From a checkpoint of a small image inpainting model.
Training: muon at rate 0.028, 14300 steps.
Rows from block 12, named by matrix and row number. Each number is 500 + 50 x the weight over its row's rms, rounded and kept within 0 to 999. All counts start at 0. Numbers have three digits each. After the name is the row's rms in percent of the matrix's.
# conv: 3x3 conv (model.blocks.12.conv.weight, 96x96x3x3), inputs 40-59, a 3x3 kernel for each
conv.4 100:536499472480470474483516513510502497497469474487444471472490550470562492533570542512529543548538521570499510575537433583487466542458445463474510480498489468517478507477426545462453494435452492458423467502499521547474522486493522490509525480471481491550520510559473501518417502473453504467482513434431527511481523447499533510482437437417533490464555451507401442528495538499541582609430423646444415602494437370407476452487556475515544480481491520483553503481580517584493580553448563492459509625628507550458606593455441481536512515522534531536
conv.5 086:518478477490441469441415409529517504539522513521519519541515440582532457541469426477457484495422446498437441480449506482458503493438450533497528591470489507433471478490545466491514510518510506513569552496521553477517515540573510529543521525534432543537469573564496574548496461473481481455580556502475513539502504570447448504533507531501489527491483497438502543360469506322452470559486502543481484580556549533494422517518458538521496524523443594582516618573516452442381488484444477485455450442461527460455544494506494508571450513537426506488
conv.6 096:503507533459525560473509529484470487456491499506527537621568444620493490524514559588527505611529547587543450597519476504513502516534476559486439497467457476504473532458547519485549477511500500486510485467465399398436494477492493457463505440442452440456460464422447421449455458460414441528459537568462437472558574499534566524609548513633555554523491518472505535456482499479479501512516479536470449482439400451472533443471492507538509620576525565526441576490410449405493554462468407483443482461495528569562481509529522507482490510509509518550
conv.7 100:457501547461513546446541531501507534480481512466463499498445495454467531466545580522506492479498475497463517529528478577537445489500482552577529556600517450503581550540565421480458519467388420312336476413428519446481551465538541434536538421497514473462499455454539496517536511508511481478550558535515519533446423443533505479432437467410450519474487563502564637478537625545587549600572496582545515523497478425468485473478447474494410515509448516526446420455372405409426438499497541553489500508483485503534537561563459523456481539454570550478
conv.8 103:547505481512510442565539478471490499462486487463497504558484539469396483465418457499552516495479456485469485455563538437533486499519440488446496472474532504463522508388447556452499679541638467458430566595565526563560520482498479462491472469498522522421501476418488448405428437452416506478444580634418425471512490470452447473453437467562534576544516554374461575423442507494480539532545402489499438437461454576558573539514519557578584553556559500494489544567573541482485466460480502481449599564575570560652579510494454482589447466595435466583
conv.9 098:477479503449470487460460479454504521464506524463520522514496444495461476445391479519478450448445434488505427495558495522550561430498481546563531457485488486554525417585401403644473409653439595532466569470422606498445606396560634416535636452497422505462485573488482561473605513459585598516586572503506515554445431502487485504477452485493461498491479501540537506476519493443462503426484452550619510593632547503547474430531467453486446439538617414534594452494585575568516487510551459492539454506448474385345473434457440512574449531569446519478
conv.10 097:483440422487432474453415464495522529485501512472516537535480476519472499446496532547538511488448484445415495519409438508475450526471438503445519534438585562467595619528580486494530527488549448400424389367414547495480545480626526493636479503635526488514513434490490424472426511571527589541514427432522490457550553526493513519599527498544475422545534528539441464524505506542507552565534601505523505476478485517555522518525526484529546470452546504469569442479555489450426444463541499488539464434507556543544511442477533469585477416523457440574
conv.11 095:561485495554490496532508483506474495480478506478478513522492449552544439584542464526487480460541465444471435531509422525522516446476402494503501654588515469486482529492426492449440549448519396319562374386615604550667518549491536552506554582547528501509494406424497434467471457450474474489492512542503487429536492432477451400514559536445506538483482500429567485384537446443537433496507448467517420453496431555573569539548463511502419527522509543569541562557544477450418508483460591528535415498490507544506524544475484482512510462491529482495
conv.12 099:533505495504525529481462446505524504537529495529529530384473514502556570498467501464451485539516512584542540372444421430484470470465465467498505492473520563560565526474516505533634484510538521461442494454468559557534495464466520497472473494486515531535501520520481476468534541526443473524394473530494528523464435478492505510494495590567518588508517613455506480576613509438442458579527528418426434390415468521519519513600602521554487512507430490485402532531478546483443495504507446471515458505493459551509440493464621516408577445349570460385
conv.13 110:499472466610564577548506543548679689626841852349537537517510493492492473442467438486471500459456461509478486523524524487511482466496525514485484485463469480472483478450502486479502495518541498500474535514500520540545522461409539498452516484461436475470495489475481462419477488432493509501480462482495506515464482473469490505529504528463455493462472520455446432502507487541536523494500471461439424469425426506472457498481529485494553454439511513452489551510488481478486466492483522538519471487472467518505456507483468493560475515542477509538
conv.14 093:493480496520487496608582567534516492524504492532529515484447475451467447445509441514452580605484521508446505552543607594500497552461487541560495465517427493541458394436459498558484558573533538492561531473483461417432536477534576465513622509543441465474411473491405498501368476458497483487416454518551576513506574572500476458575539463532555488540563530500524514462519569491510495652577586573496539524504574539494522624539586548556591533515503522480485631619592430466554521551541575559498506472462480535539492605538414469427478498428522494465
conv.15 103:542522489566537491599565518488473465498466452500499467501510446494578484476581473532506521568509481520524496479539569424480462437482468457482472506501464544524494477506432476516471604563464502574589640730731455557647500563539502547524467527487468482499390422430445447449481474487456468457463503474464482455495496459550524514563591543537549527457455477536608538435539465412489416488515461460526456506554483409466437528546476535572472534488463505520508532539532509504456503490503503483467483531484456472437508482444492569557486532522472543485
conv.16 107:424483499475470489475513488507510507503503494521493500549531578489499507532427485538554465442551521460538540600495498488558490571704607440434540526466453409419509528506367519510436481523479477477443506463399535559593512512575473472598460427604506516528474524512577590572489444468514441492511499546437468522500529523586565496488474476504487483512493513529568465436507480467503454528533531447494523410429472457505465459490399553586489501535527573591471521560459447525449408483419568518461477408361571582652491450579533488489561491478601537452
conv.17 098:534549493587537492491527488472483480501489484497460488462445474493497459524479490506538473538577471420588544543523472492491464579490497476507474490488495557551514522456506482406502462421555484501515495522514452453464484530496465467454474454467491486487498513479479487478474494523509488527532563520494498484447458447490458447560623562499546506379350345586566557501454496445459441437430439658646611475466451472478522508506500551588630522525515541553579517519512495492468589554528601594589452484442452486459550581547661589550528510541450453477
conv.18 101:481473482491454494436445469507520491488508473494524504461489451422467449372437436463508520468517546467483511495446482496454492509461492492442478410452479413497482543629540543541504570506507550459570577454540546451497472421370501449408558510457529514516563513520542498519513532478505518488514491529525460460497495500503524518448526483444529541425500576559574564503505526444450496500592416561610414598563416526518493551527474599525432438465320464505388531542430578522432522473430497520467508500500465486502442529551411488380417557407423521451
conv.19 105:605599502574542508499609546497490487539535501539517497546575592522559549490432505461529515507548522528422415528496475485515492486520522487499486472551518470576507549515485510490446488515525481485532506549552483512481500554412518586523495596535532499496458452456491483507542543472420497488398507558490457485550507511428492458461468404544502405563500418481584551470554504429492489387461482439507502546548545443468558431535575443527568429498554419516555547595630439426515441476506408415427539513487561484485554521512423468431411483490371484494
conv.20 105:526518513534559463522574493488455493510461485526479507489501510529466526435444507464471438506486497455493477460437468569666680478488541467433453476581546539548547524518496476449555528465564471462540481364374506554683518483495532434482507431501444527496428545509489524471462514504533468459534524528455544605493448496530458465445444455570562550501518527541438512552453563512456550453558566397474497412470485535460388581572555479454542486494549458465505485429521529465433548400499412390475444424468460458504617611556536514531521480548518502539
conv.21 106:546576553475473461421456432526495514479469482449431437510505481546508467549471495524486567542470503585565597513458480554482490598549566414448456502547528459502476470455511470467470463502481553464562500438531453354427515581556482565504438494442443443445486485433528513457458458529528531536492508451540537560527468485514513538531458499579547580564539559549424457556422442574491492482532585414435449371382378536568535469504445463528452584562554508471435469433391569501546518469507442465520524505484507442475543483509598568472524481419486423376
conv.22 112:440485454426465528453516516487467490472485514490501544483510491500538457505518453515587504495526413542541402599562557520538481484443355522579525458520497484531527464562659455486517428458496567490508526457458491411473541490480544516515558560605553528503514510478489490491633599483547437433535494536423448478449509569496553562414478462492535414451486411513547503541564473601564419509455426454417447468452509515508441491485497418449534413378394474521620450533645476444460464439473502586597510554469522538477486474439489424344626522439630572551
conv.23 099:414464511409479472458506492489500520502511515517486491555481489576466476565509508474483499495525493479517542495457502495460465487495471507468486498458458524512459566509549516468476537470511398379506424402499494496556527589594494528553502514540438534521396484477403448441512436508424385498471403465641512560492469561493468515522528473566587544484511530558468389532481465548530489461620566432498485422481482524502496473515478505543503535470583514488568457457534525523593475481527460467448517494492500437491568533548471565549439580534447531507
conv.24 114:532517475559511499595512481467487465480500486475522493470533511434479383388326201470487497422483508461469511617568527497524500488530570518555563478506510527490461454521560449511502470529524476464482534491541438431501590468465603465509556482588506509497554543547483467495484491470506508549447490534447515514428458518479422451363524547422495489514473383397509557427454445544485423506474480483467494448468511572524524463454468517566592509528448498512537486546590452456512383480485448508492500503443478485488559513489513501486550490500565561543
conv.25 101:459468461547532471574533514495462461505465458525516521503538515496540589517521597486541499453506515461491505456453380412440367390421391561578547514548498512516496449399441504452515512526548418458494519559581465511537505546535459513518434496508464443469452458467466472477491469505487485522527531529565602599433469489507518546472511526506502544533497498433447437483495476449477487616550554551521519513517503527519569509530552490456476650603643537464533489395464641599521497517540487517587429451427476479467481461479503517525558533495525501476
conv.26 088:556533490532537498538537512504481476492478501479475482505573520498470431492451422509499500467504501497502512613528566565509500592514567502484547523497509452433493436548468448499506515468508472494518467498518467479475511460542501463523491439484567473496572461507562489492506480455452487489465535466551608551555538470521532491465481525442485491448484430545515527550500436544528469421402446424437483459469544469510518474472471520602566346518450436569507492567541544549476514550490465434471432414423470471446514468476486486521460493490488460478
conv.27 094:512459420489490456557511468530543530495526513509536538459488412473475451515496470472444436539535515540529468597565516528490459478439420452396391448403449599627611554628643445495557464502547502494459500508504505506487401444427423475492449511517476485472495485489503477482414447383451487508484483486497540511526570555506516541484461467494476459558521497426428389443504505412448441407390426510485477531514566590515462592592576555543560496440455557500546618565624538537485465462443448472498490500505505501494465477463434362432457449515511539572
conv.28 094:475531547490514479430437401505508489540514499512483465553501523496429481481384476491487493537567538464504505554510520490486497513538569509517554469386445704657612408446471486515530441509578486459392484472410428408358462384587519415546544418526558478535543491515535478469585518524549520532437443517521558537518598606442493505513561553491510517517547549551530511468462522417418532488451457586544542477529529574509485529490494554478507489474443534444408598537478499532495466492461489523493501509497454428421446456508570560530543514472538563510
conv.29 100:539571490563515546536505477533502505538513504546501492461411537515415536587516605472493471483587545490551507493467485391409447488473458500468471576572446509470452583447506541482520486470391505489436459394379548587545584527504581488485527481503519507491528503476541457527519466461572527497548478469513561577506541538505478500438469510457464509507471528437389526515480608583534565531432463486480508487484547526536560491523553513579540535468445526474432432490480472475554513502516531482535456457511597495553595549518469476449474509446504469447
conv.30 106:483456460512462479488484538481504517519534516529492472473509451503498416540505468532454493527444435529499476562443563450373499424351400488467508469469498489491460535460404544489479474483508506498468536510415486484462564519561539455520459384511464499495462517527435470474506432501517447531551496542552511503525523529447507494564533523479481537498500562435440469496417443626560537507528537494497503493506519471470520561538589513524586501546592443447481446483532434416474483477502478511521489472522429445506537544504611530515594508515526489435
conv.31 097:446439408474439422524506455502517501481492474475492506504532565500509531496513520455463468449444478445522516455483488422491561450532582555558530516540462497543494591494524589470509563508561407411402530526513420466476410505538411474572424487641523525492507501469500496508537550452512459406480464437534491480524531542439449468545524523471469530532494522427442454431467502407446467479462412521517466386444415469419449509520506572541578507455438481467461527550504424417438485500489471507498489541539446482512448492449553483532502458549577509543
conv.32 092:395457490443509462423453498478476482485497501477497489461498600526530573584612513516459426511491499587544516402502450455476492519519534564590552525608524468459425544526511565541522497441449536486456475349325535496464458588538468583550507595526535500496554502516598583604506521563484503464527519479525528454515520448508525503435444421479496507513567472506505503581490499556499539584519416545534452577585540496469422460431440426436471483520474445548533484545570548587591562544504535487485425349429509476549482484523593488434585552519534567531
conv.33 098:508457481493428507455500499511507503507499495517499513548532470511526458546581523454508527420467480449517458583646624418426464478566532555568585558555571528556489509491443534525517499468442535598504537571489556622561471493483461485472458466463570512598613512589527416507529574478486517473497572440558490526463438489479527535583570510541517463452456409538499526519498464517486474492547538532556487493500464578545554476465487400402484491467420475510446467491431482461463445444474425476489453483502470441432451603589520468454497520478539588529
conv.34 110:536525462649510502670636614552526525486487524518516557530519505547554458621445460554449508474403540530447544537446454510474477432520583539531510526486521568455438474484478502468450428446441582522504572519486537432441513487489503509486511522460409484492430505520500547527585508453506454485424468536511525532577562557571518498515499502411473510498456488520509524492441498460406497437498554421458535431424476438497447449493455464549506567546484515543514485503490501513541556484494463438504530525500495466457522488517439408434461412384509435412
conv.35 106:616590546567535536558482531499487494512475504500491539480484453528509478497492493496480511544496518586589584473544555459415511540450486487478513521565531505531526496535472487521482527513526479501489538514497439418404498411463470454453493479464451501471521531535532554539507512455454487497366406529549492512490526555515433500572549528534525499533549539507474520464469497521510525425504516487492485570578493510562548453498531473466479554534497589449402649482328416524578409495597622511547535529519516510549463536522529502506489450429457459473
conv.36 109:513526507517462496472441462500511526479501532484501537513464558526490520552500531563511494504543547527538581431463451470509527455564590478479458475494464454493475463495467487514485482477446512495469459468452461444401542499544524448545525430544466487498439466470432441461534535560522505548504512536568520536580538551453485457476526473516550499550570517424428479509519566468486566576566614486522563452481513496501529448448483443453483532510561422476536370418475492481457546534512591548541473545478537598498490512507493542596490516525552557545
conv.37 104:516542561435524520432501562488470456449435425406409394398543577416425505457424490492520539474466539423447535516527395484539502451503542533523431495532551484454446505549529471475516439439542512511477585643603414418338519505430547507465550511521486415524565505582521466562543477516549459492491440536532578580516538520497566573454425478496501535429434536514512530491487547452429567498483431449464412515494455560544615467465513446480481398469501438548545534576552523584486460501435397469519569595577507516492424463467462502520484522531442463484
conv.38 106:541493527436495549492497593517509503546517492538532467498517476481490557499563551466498454502473440531533477525538511549534512640515491577608548537518573537474508520474407527476449480467422471422446537519571533461536559529554488448495447410465514478516517476513508461449424471443418550424511480444542513499538558474485523522470475451593527490592627621515449384589506458527513495436472529455442543513418459445505517478523527444420486591619587503541546482404334531522496504500447520473430506565566522501484512474487574560548522507504443493506
conv.39 095:532504432507525465491506501535518481498509470497514486566547597546492576506457606526536476505508489512446475533473328483503422475510462466496523448515534443500459509509452505506518547555546467461445541543528505496496452643421487646405524612485497459460508476493505484480591498537535482565512531530492490527424459503460489511522528483492527488448453416484485514493527546425508518556588518535553466566602479409496493503526504558571541540539359483508332529597449562494413535523485507521534501482479487498475505533516551579497460551524429562479
conv.40 089:430456424464475441458472459519508486515526543501519519458513477465470444472461461547543501440486429439509470466481492517498488534449407471481498433572517390467427452456484504485507560545587501420424570494467546494465557528495567558521565593549429516503514628588516633576506466427561497459519474450480468449556515519555567544446474428507529491452493506429468463501500499418422467522569486530557510564531509495520499548573560532582524536536508476530518458489578486497544513472542564576598519512469476450415508509519468470538440416473394409496
conv.41 103:537563555559567579523517589481495487478516500491531521460528463431509490471573543484531509477447540534417437473521534464530564478489544480498449549582522503534529444357313489456402499445441465521504444487457460503481545503559557516601568541603504444518518480533534523544534549524557493522500459533464480488447434452526472457514485535559471518653540585466412457504470540503438525552532453571597504517565478477506490467518512396467488488530587509519570454439484555559491500534449531521482487473466526522494527555538607531547602516511668534516
conv.42 093:419445447485505475502496486506476498451478473501510516518539561494541516511523494545479546493397479522403531530509471499510544420422458493573516519536518507522534483560511503501450502526473573646582434385398487448500495489485514521501503507497485499511487520537477445494503512468527510435459492555432485505532597559518501515520482472471487518527507480386484507549578518496499389463389496490417508533474548477517516460524538500474501453479492470511497503551545409433458660604543548541515506511551472451522496591529404468542506485564476468554
conv.43 113:465497526545530490469474392510527519505513510483488483432421523440465595576607688456496498428467507480512546522550518493533395466443417484467526493564625506569591429542562470540552494551530406458399577670597436469416441466496420455509463503497468456517475458535485440505554494574491534547590485463590560526584533518538474470434454438447475506471519569579524531596499518522415446440480462500551529489532553548535483542529416526514458456449381483514471478560510574494450527556499523524484486517510580559523592536545568560493584525407613492399
conv.44 095:500455472492530505433450500495487447534498456533505474413475450417494473421495520495462462483508518473518581440523496421487432509575535477468504501578597509515579468457474468460477482450473462576516413533488486586585468452558496498576472462530381451472444479534386430472455507481504573505547595508498461477554569578508495508426427443422444419507488492422424448445447450417470511486601489403519486374473448505476488564495533517511491508543484491524458519525485559554529575518472531479449422428459588613566501512491466530568440516525460505544
conv.45 099:504470511510487485472487493543519495524491496475475496468466485557555545583471546522546571512490618576497602603579495519611460473580519442519565442473560458460531486486455514526461478496460415389359595535472533451389522512501485483511480459489495507441549496430509500434493467428440484435388459469447513546433465466488464460546512496486490515510474443551562507519546528559542550505550676486510570512515526473452481499462418504447442512571479480525457396479438487509531533571560515462500614541456490458468487468438574498494553530503521555495
conv.46 105:515505549527493548528461557454512491447492473465488501486466487488471554485490595426501573525535551483465557481510508481566535493527511433425504464428535524451568518445445500466458475453447496532479530567468484553423425501504444496540430513548540462465604568502583588486501462456534505486468512523441418503484454477525528527488409473465434486498431517444497489496502550473506606473408498497493519456459494505448443510493501450470491461496480467512497473567514476387476469478545545571561567571546560550552516448530617556458552525475484513515
conv.47 098:572529538585547529574556460463504522454494488510520495377368419485471452527526527515543519522542486471538537526473532641534533515471444408388434523496574514518518497516545497478497456462456426520511343426421491535497434444454459480469482496486454518468448512462415494436476520593449462500610576590560538512552535473533481413530541546446502473442476451461505478406504556400479500508531492585550474587575467496542527501507547515538483539522480551514502524492493520484503531455460512523572531500536618556616547510573493539620489487517513508490
conv.48 099:561518553502534541480435392503520503509513494513514498484453506489442505560583468522546491462494489459496481486522466473493469383406439533534505490458428567509478486470572506505590438407531451426423496446422499484479596590487526520419497467414473488486480486504437464499563526566599547535621482465496485508450515575465466502405465449483520526469581585446462488483580574544590579554544509486450459393398430480429476525476518542483483552506443527497431524530495525466478461435467506516492545581607465475534496478529531463424539458384596475392
conv.49 100:500473540472506560452470564467475499476505516498519513537586540511556524505575565474468492498461471524501561508567577536548517564608525518468496567503506531521486491529552437453522443400494485433408471416399521526529553540553530508497520501498485491462473475473456471487475546532440529525457474485493483525529492504561529476519479488536472472499451406496464474479431406547510476545588490499519446468481448450453408500504489466446417499519495461464481432445428506482455523530515542564536508444461498504502460520505462492483514505547552535568
conv.50 096:536503559454401500500495489492506501523505466539536489574542551494493519441497484595561463601557469543496439514508497477480479493476508567581499500447414577574505499438387546517459512485431568536496494475476431361386561568511576560523573529506440404420446429444475461451425473495422482483507570521466439544526494572569544544538509473495503484477460470441511575381481583480555538639507539609471493587503541478497508533525532464509530515493533493501515450502500426498522415513485426472448482508532462482552471452507519509516510482496547492462
conv.51 079:537518528498456509432438477524509517538513518506476474590506494524469492522478512479458500470452506483448477469515489491570556530555530514530532454448460537506541495441499461490528513530534518441439401321339455413430509527542538513563504482567527480580502444541605529597517526569529525562532569508405418421506514547453473502398446482465486506448478507499530504535526495538504485485480467510491480477466445506511541518507532499469506538516520499474481499488487681611614625595599487507524453443453519568476515576468526486509499493526483556532
conv.52 107:515530518501528486461450458508527524491514519460497517542483579507456607425436551471607529472557446465539371423537556454502546427473484532496515542495546514475535401354389536542526580626579514559535607670635505496480602529525575507486554502480513447453557508491519504485411436499452472524501432516428442409492557493522572531448443493481482519425444478395432504471511598438486629543555491460456406515492413531488418507501467523516496630625598567521547546497517547535460525531523495514456515543568564587562477475537450502546456473493452444481
conv.53 098:511579509428529570424516590497501486489500482518529509486497451521527474543556490569517513573509552580557587534422477540407431608458520489492470554522451555531495518560576484521534446503559471519470492528443468524462538512568536479526506451495492511499484527509492484493480408540423421601423492536469498590508515548489509482548497458579457441519499477449459424510496443578520433529480545513452568433396507462504518434478495479487519485536645428549651414538652363516675398524498572553465475470468494475498515502557366435602458507630548555534
conv.54 113:481475432529511454489488392548555473723752647666707532461447460490497490518481488455514543482508560463493522522527509479525546506527541408427384472476418499519460477518538454507541469514530513513544569558592560533583513475456490485477490510496458462506427420479358348428531512498550534520509544494466471479466496502476482494489475473481496493539549541480445476531498502537477488483474510439445477461465476482447478518528515556558550521526537471509539478528557501500519477467485476458451474515494492505510471490492475504525486517524515566540
conv.55 109:569487499526526485590509455512497510526519520507506505529636480584552492548518510634561522541527500436488487399464498380460541416566552551487428561512445507511510658523457551416403502471477516493505466437487440453532487489523497509484487499449451432484526515517537536547494514485558541500521543547500473494512486500401426442448470490494528510458499503497490489456559528456554555449433423436447492430469494449521548460530494478555492506514537523510526542541566512585541526425460409422450390448511387472529485489512482553528561526501527426474
conv.56 093:557526517561534541560514530506524517511506511510486519494532509503551547504521477460530511476555536479541534511546561504565547517528505598590555495464515535564545479448455449407430485474563497510498485478492497463458474532482427529480388494502514513542549538542542512511509493524466453460442502452480476449525544469487491457481530545550586527410477404484501461519473408494451428589517576589474509578497529447492506436457499450428507569567511535541494529549513426437362534542455376395367479473518443501486471462430511499513548517536513554574
conv.57 087:484474503482462484522491448527523520523515508538505518494506492495528492433506527582493544627515537613565615420414478492485481495506500513482470518524548548585586550605673467524578463493520423454441478467401434461440457515481461546471443540475541567546503537507505526476509513452489441388450425388480484484485477451543547489537507533497483528558505586459517461510553478477521450431428524397386459475471496560520492537464457520473481486494493461490510465490515507453445545473491545572548503448468517517470506511499535490395566539425608607473
conv.58 099:518501526470522498535514485492487517468456471485483457477527489468442439466528491497448475559454475575481542499509484495539492552536525490472493562600584492540534447498482468480510514556523595568561603581625330292498463436468484458465503458453550673526452598483522660575558514472563565471510590466404466476509553556589620553534463477545444469462416465391463485348414417479500472498538473505548518482479471493502544449484522446478490385429445396444468449483464398427384539487475511485381513509486487474459592514489456500513457477499473489487
conv.59 097:540533536469466456417431435537531474526531503530541536494447377515468444500439436504506482467468492451503525481436468471454468457488435488484484492504454485527504502543534529530525488477506595484457522421434535450479518543568531549532486545497381419369368426354359427362539396428530401435509379533498508520478501454450461447538501519599572548561538556494451453488519495463525547500520504514552523449518501512482452459476469534544502494502402478499402475493425475534502555638560507543541470464469489479455485500510518515511504467530518446562
conv.60 092:451445469535459453499508453443458474488516501453487430551583521551589505480468481521501581473468538461435565505454482542489470440489436438433436451448442471460500493473556531507497511450538433466567573650718528602630481468427503470468491436449471545462547648576453550447466521415548556506451501467487459438477496538421398381656626581547559531455406428479531471438542508460519474625543535559467506569493539442420414517493465534493474509502445493487433487520467556509523524475486492487530544595517513548493373343363521506501495499499492468545
conv.61 090:506464444503479487495445422538537504557543514503524513534522521543554538551547528479442426488498454485488429461457464467466471498477470505485534521529540542577559519454440524485490546536578387371347474470417471472442510435439471467425433453448544530519562556536567550495438413438461471449440445451445435443464479485600600579506496465483506533499565563570564537533560526504493527435454461507513508483445467577556455477470421538554537451456370459499393498575491461478473503528533510508533424393451538527504581570560519446348478452387515510457
conv.62 098:514480519465502451559546546511530520466493519459501576446422461512504584494507520397433458442488583487476564504600508498539428522565526390373381420442529472480519381443508455509537446522567441472327562613507588658547589547479516537467532571453470383369453413362413382363496475506445592509398509487419489508430482497472502526512557525497471466467525482580543504518483468500493533468418501500439540501474569419396427506493493565537543501456513501450544557495594432441482438500486473473496592625683474454484456477501450484477501539497501536460
conv.63 104:525550550468533508477510521509494490565513506559523483474412455484455538473498428521484450571539451438457449516417394545433464511530532519525491486448420489448405572588552495522445519490431412443467550567531527485419520460502534462530540471514489530498491537531455513522444502579546558553524531551579548567437418449639597596513480478551493494551511475487556483566573516557568536543540454503488428415442404442500566497511570469533616458495522476497466373432472496469542479550558546562566494511511450435452428409446581527459633518435658529500
conv.64 099:404395438422423460470472469520478493502472500472494525446449328491506437509538512385439449431451504458435483517505475466477448502452464556495466507497531473485522487518479488514439499485428530549524544546508459470433485564593491576536498511490498506439530507440474415366489521473492503516468555638433494557426494545364467505467493515448488511417501524632549433540525481448516541466503550475490504486469464518511527452476530440521537445450553513534563468531549482475461481505458480513506434506494471509526427482526511621718389575624346535553
conv.65 100:516483460609589519677632562465508502491499487512529508532468478566461529614558604513494481602572511539569543534521587483507544528534562423405404474467447454468472606592518508520482418486478435463495513524577444439504491429436534476505528494520454432446453444474447439458434477465516495422472479438530519511491500477470479466600536457556490449555511518597620612548533564579578586310353331354421432323408423448482471431469477424504545504486370509494372505483406385456544441475534548580619506472484481456474487467513513478422547480465566556549
conv.66 098:546523478496525512516520537521503519527491513506520505557581597463493638403563612586500526604545505534577480595474523632430451672469467491478536482468499485520549517510666565511618573520534523478546585485581560465535468524470478522484465532490474428491524454528523465488647533482646510436709464459401490447422467446437467455414456560458407530487438619526456518555476552514484534544512475547508486546533471496443412486466484486481476463479493479498504485479462504465442476495435501506433498438498493495438462556507441448524497473583491477585
conv.67 108:429464474539492427429463435519535464513506481474475450500447442521542585505483456488505444528586533528574478569548546563496518573485605487579580514443471511494554512464489496486518520472524527509497562464457568479508533485530498488550461470508499501501499466519509507458486560545542506523554402521580565513500572569432467536537517528527537591499500487544463529542501518510485426470507512417465512417532517613614602443456464511472480474524557478488584502493563517509539671741577583513515556514477469445514593597648513494523503472543433465511
conv.68 099:536511501620599579551541552520510521484486521477475490458491484471536536502519475489504489515523508507518533405448485413458473496604550499520497472511500473514467454452457585549517474444451494465461489477490466475496543582518488541508459492468500479482528510519483510515445467453497524540511503510529506444520482433497471475543536528458441449572528533468534560445473442428416416550524461523530514492541564605581553524504502578546478525501513502513556425434492517528552551531567530499539471513503413426422443494550495484512566560555422452557
conv.69 097:510532570528484516484506513507498518479500507495510502492452470514501474565529480482525520497533526573529481421538532496594572440502501455514499467487523541527515487434509481522560459543546518488521367314413497453546482575489503533500498542502507528557472490519535534546444500503455456457539448442518526564570507563555466500450493515457445475513502511361422499449422506519514504520549582499556582473504518589502471562477488482476486542496528536492549520498510538505563557484456482453508474513476508552528528569505453431459436469479516519511
conv.70 103:541472417579540487571557504437463495478502523497481485482522654422427578447440606549474529508437497482477472471482458529536571443427498533548513524503502505499518423373341605490499583538502477534511373392417421426403515457485543509548557541521451456520447465529493527603535557578553550549492509541444473436517488427533481429438410399548467415649545476430448513465447497455415474509488533409424512497477526426458444516562491409446440559464454571475497568471521428490452527543459485489432482501475519484504530480474535488540531475523487442512
conv.71 099:450448504497447457440466499506485501480461470473476501568577505536633565552585575464468450498531469524516449471399430499450508482471499578558524580564522549548488502509581468526550473515545570570560465524538436482527445432408531488492590544587528495545473464527474480527528465426479432409443361428520477515615492469581527465497556488486566551439468518574549551512493506557534515435485427464537450532585484551477440522464375448468379535427455582482474628540470510482480477502470454427437410438440394385430386423470538426370602511422600565485
conv.72 093:421466519526532483572537523503494495492484489508512502498524459461484391548548441601525496552471453525486463523502509560457477481385464476465454466466513474469491508541545468513533515511506532534469422413339491508478502563507536581501525561522430406418411413466430417482532413493560483513554453500442551533458517496500484514466525476458548454443486443643574509561525499467467448399490550421499528526570627514476513511523550407481521356448538444479563488505651416489451424526501502457498523469437607542490574602521503486520503508608503502574
conv.73 107:476484485468504494496514459499492474507467451500485477479445465512505459434435339563547482547529468599540454453528555463529545496528546502516528530498499523474463612516470525473495562531573486536550517549571496482456496545490511593511515623529481493493480485474505503496436420420452491501482484493503505564491506557482525584603529521572491469607532452546496448503477423479445407488418452517469494594531526440517546422515576443485544489514539469500539495584621536593608480494584450456507519498515481483479447452432549543544567557579503474545
conv.74 091:481466507486515494519474499464466494494518523550554522435406374477465462567577564409463485399445470510473482468495538453489532464474485491478442515500469470471450479448459520477469618575494520560513439434415468453442461468459512502483487469464539539525454455454532542550461511574529495522494461458484516539568600555461483482483517547509516569541587541417429483590630579454470500499536460472505451419479473574534539471459485518531525522495490545513475528515443471469508482433441499466499522515554574545557506478528512517528511483441537506408
conv.75 093:453524496469464539479487503517518505487521518479515525443505607475492589579535719525523439495554468526589493481477504537524456521600507412463489471439440493485488544426506540418435480431406534554457392406310485510442570486471599496494547503501484470462464496464471473471520508528477486500534513468544460446540408430504482542549512526564482494579508473495522470504553534542520485475469418478483458479519511518498542513492530483403492533474525525428511557408418464501514473489468484537516528515435439532593450544694513481479540535477524539492
conv.76 095:540541502492485522531551547505498505482486502486505511509553552533546531547620541523548531509520482517547505487495456499512525519563601486489459564588534546485422464498519509511525479473456575562646567442382544450409485443504537481536534475532443498471490492498493506507535501466465510433442461432487494584539647717477464421481424361487444365571539506448409374493526493483572548513614472479511454498482451480519516505556521553583513480448426544535485487471467514443494496484496578554540525480454554563527498473523484456473498536505507550507
conv.77 093:495508450477485480487508462501491498507505502512517512457495481583510535503467417506534476586574444461496396533564544495531499373411457497570534495542530469525472473522579517561548528569534453579474723885778457603486454476509465488493461455476367378449400415448449410443436431461466537498518552496484509483503538504533577579589471465577524480470436400475507478516507492522491417450419481468450489440425425535565521507482449463475479517543491559576536470516484537537480512523487463467449612626599483549464455431353543540488546539531501506504
conv.78 098:472503475379427402440471462498493469479471474494498487517552519498562513522506484497530500474608590437534588543502503550530472488495426488504583461498539481482550563507578535463561449385498481537519548585622462486510518546514506502475508482474500483480468420426463410431578517483539453430461441431493511535550551586488458491496556501500591551484534519548586501527576543536612568453542536450527502457502456503464508555537517441472421563495459544510465444445429497534565430487495416459500579630592312351467483524570498451517545486526597486490
conv.79 103:488511500481482427451469429463484495464482478489460459483525517530620559419512427560504541501442462554450493518444524531445503571464476428459458476487467482489474581562507601590478614555481447482493464494519476490507518408491518448495551477525444434428473473453494478438486463412535516480464552532534489454503562551496495488544595542394511374404570391521596546409485452502570535517515610476511559463473509500547438565607522540502512474524440540576480510537486493429476576484568573512614548503492568506446599583486525528469493482443461542495
conv.80 101:477448437492441458489482516474518515492530539480503530494428419498453424551523476526463492517496509518499521396461549437469557548502602552536538527509506481480462577466447509461473494467520520445486478407442477408467553545427534550417501524428472495480487497477466458388436484419472536496410519491635567622582504552502437410510540451508566478469595530626469519648474536677530542483522459517505451457429440555530610493429476512407519502474496515527524490549514514474491502466525493436462449497548392427468531502473439495536456527571423565613